From a checkpoint of a small image VQ-VAE.
Model: 3.79M parameters, encoder arch convnext, encoder norm layernorm, encoder depths [4, 4, 4], decoder activation elu.
Rows from block 10 of the encoder, named by matrix and row number. Rows with one number belong to one neuron. Each number is 500 + 50 x the weight over the matrix's rms, rounded and kept within 0 to 999. All counts start at 0. Numbers have three digits each.
# fc1: MLP up (encoder.blocks.10.mlp.fc1.weight, 1024x256), inputs 232-255
# fc2: MLP down (encoder.blocks.10.mlp.fc2.weight, 256x1024, transposed), outputs 232-255
fc1.379:463487525520479538516528541551497578476537513437462517431444380451564471
fc2.379:469469491474513470488462513503421470468489469511496537484489414462473483
fc1.380:512528497584550589646472551502445447501404463550544467487478540516419461
fc2.380:539522531539469537442536515531526482506501512533555474537385456489507475
fc1.381:512488526487510488504503478507519518515462463496507478453499503540498530
fc2.381:565556503519549490543505488521468543575481479456537455484568591524496511
fc1.382:550646468591414556490426547474527403542373325488537436514594615567517414
fc2.382:422462489512545449509418407503605448527561591639629455522625540333577403
fc1.383:568401504497447541452512570514582457497502480519514407480504524484476535
fc2.383:495554570419440548470501462477489568490456514521501586451501561527476462
fc1.384:492482538525483546555510471426496554504536470527483482566557501464485536
fc2.384:510502517494518455476552549543474476490560496510523533507535464594483493
fc1.385:538448464505513504560519497460446494544502396480473484500550446485548510
fc2.385:563441531550507548464597488403494436473485554510438424462524487417545492
fc1.386:447463470505551534565554469485535422542497460544522486485472471513531527
fc2.386:480447521550511446451557497479449529521506484462506465448476565485478530
fc1.387:504484470532475436524490455470481485575508442443449506488527462477549431
fc2.387:496533501447438523492490563512471517515555503527592499566492531622478567
fc1.388:465515503451527523495479517569498506516504479522474554444514498471528513
fc2.388:540437457429567425471492556505479440483436493499528534450422509406540539
fc1.389:498499483561487554435589483565500518470431524564515553512525474500524552
fc2.389:492527514532510545512512419455445469485478501468538551496479473492512504
fc1.390:512435433518514420536371593478444496406513543494416451494357463584517466
fc2.390:550520578442512486450545467548511548402529449498466406563589489463466556
fc1.391:549496579508474493561541479581501571441591546586502508557450376501465522
fc2.391:502495469503455501607513511555523539506545503444497400488508547380499527
fc1.392:461466517569431485633511430482517409586470487522576444448567467373476468
fc2.392:458435553498474554652471574446571512486496406522561454449590474434491353
fc1.393:530475498528483492514562517525517527488477493532502463494537525531488566
fc2.393:477500543523467446451536449556474499436490486549550489496524507442546500
fc1.394:509591482437483483515506480403483487480576484500588546479525512513454510
fc2.394:497480479468458460481451570472523474564505541453544496492482457451474475
fc1.395:543549444484465495576426559461548537408475500474537574453425465579473518
fc2.395:534532539504432484512531378582560567540540490508429520530440436522440559
fc1.396:500524550533459540529632487498474444559463517571388548539451469530555633
fc2.396:515460496518524500424480398538502432586539397526573611453427444571626537
fc1.397:509574488478559544603512498459472465390463516520517479453458515481521491
fc2.397:581548586554468599496515481532507423487506497532507520427506444542550486
fc1.398:523437531432570499560579523438621575592426471537602455496452471577553420
fc2.398:516436541501533401464559415481399547489394426506502463545494447568562505
fc1.399:447439419554474434557504477450617425550426393584435571526441543448585600
fc2.399:493413463496361533593429566516379588486505491432567564559402462436606617
fc1.400:559408563574460457555550548587503607546525691551422535559555467493445426
fc2.400:559425592522518612517506357643550558581434506553378426456468482577623406
fc1.401:520518527459504456474528589438470480513528503503455506462443521477561582
fc2.401:524509615467548502511509499452472469437438523511577526507518577441541465
fc1.402:311559581494518470475485471445608437397412395468631514419651505587540484
fc2.402:574360395516470643632568443570451561643503437514409410570487486415575418
fc1.403:472528491567493543529483493521522511466525536527488526517529468562558540
fc2.403:522514615514457493576491548527544513504510497510489509452536553462505478
fc1.404:471527482489519537481481439524528472527518498544502496498472491408543524
fc2.404:471557496481562494486515502495520443522483523516512557531525560526493506
fc1.405:503465550509490460535467449437530522476411525477522531565611462548460535
fc2.405:544497477526450563509476550549462554508426491519511500576448523462485500
fc1.406:452448483428494542554486468506504491460523444486512532512482437504441485
fc2.406:531522431510439524514469445454511571537568502527538466562483470534440545
fc1.407:510457490466462550507494518497471424461471489516452595480504431480558528
fc2.407:541502538559512523570554487488485505489525522489511554452420525470506483
fc1.408:481433504502561413482529460558509515519480551550472463482550520538502448
fc2.408:495507573490564486467547523560552349457493558439492486543479471476504488
fc1.409:468474586490519413548463541554539432459381575486393465462586456594546577
fc2.409:460408326441454418497507454497522510529504553577531543431528499464516527
fc1.410:558451500508489480544504456487501446509511529533508481497541451518531490
fc2.410:520497477520493467497459511543416561525482449510496606527372468473473529
fc1.411:537498582510420459521538549520485475372540434524404468523476514523512503
fc2.411:533567518508472542441626523480525405578530572474548421517364396619468505
fc1.412:514495502485408623562519500474441486528524459534461496525519492496455504
fc2.412:478487517556529574483461512449521492530472526491539473498535541514501396
fc1.413:514518467494515490508472523469478514520534512520492552468530459518518491
fc2.413:429487560532524476604498539456461519466516531538474554462510488515466524
fc1.414:509457467559550487595435523472492557462496493480435563460505511512492575
fc2.414:552524495469491540513512480474458531508450433541452527445510439531510543
fc1.415:479544543590499471571409437524478469486393483548439507556481450433502442
fc2.415:495488489431426547462506481464488557497517472463561498543481447408414462
fc1.416:543506479526476505554461530521486486492562502522538471504484487448463547
fc2.416:508520549439505576484521480457452470503489467458494494527528436451478512
fc1.417:475459491484484553453461499528489526535502442522442482499491410497529543
fc2.417:567449604543542425431522515523498464464549524542495535556434514410486476
fc1.418:546516518424394560584507430509442435542566449503414483396448473498492458
fc2.418:540472412561490560538384538519483421503503472482511416409435485423448492
fc1.419:455498463468523552528493505564484570511529458503543576472510530570571553
fc2.419:448410471589533510408563503531474503439518484511494443547515442553520527
fc1.420:481457501468551550600473427452489465576558499541567532476560469477586476
fc2.420:488458393447544483590620580453517495489528508511454507532502482594518518
fc1.421:481518539470573345592392500494423505584554618550448502538564469512478509
fc2.421:449458507480459555479434473504527528416512514573539511478459326412350606
fc1.422:487527520605540482659453472529504499411482572566491546526562315403435426
fc2.422:499428441448592537504372528551534565554544552420427700492528484521580486
fc1.423:542482541485496462518407503540501547545479519492494538519475484482484515
fc2.423:502455509487564543494478493525512529519510497479552504515530541448441490
fc1.424:594495592489489495480420543450480468531378473488524458522409460555513493
fc2.424:504494484436501499488547526460512538473425580462476458576549511501538493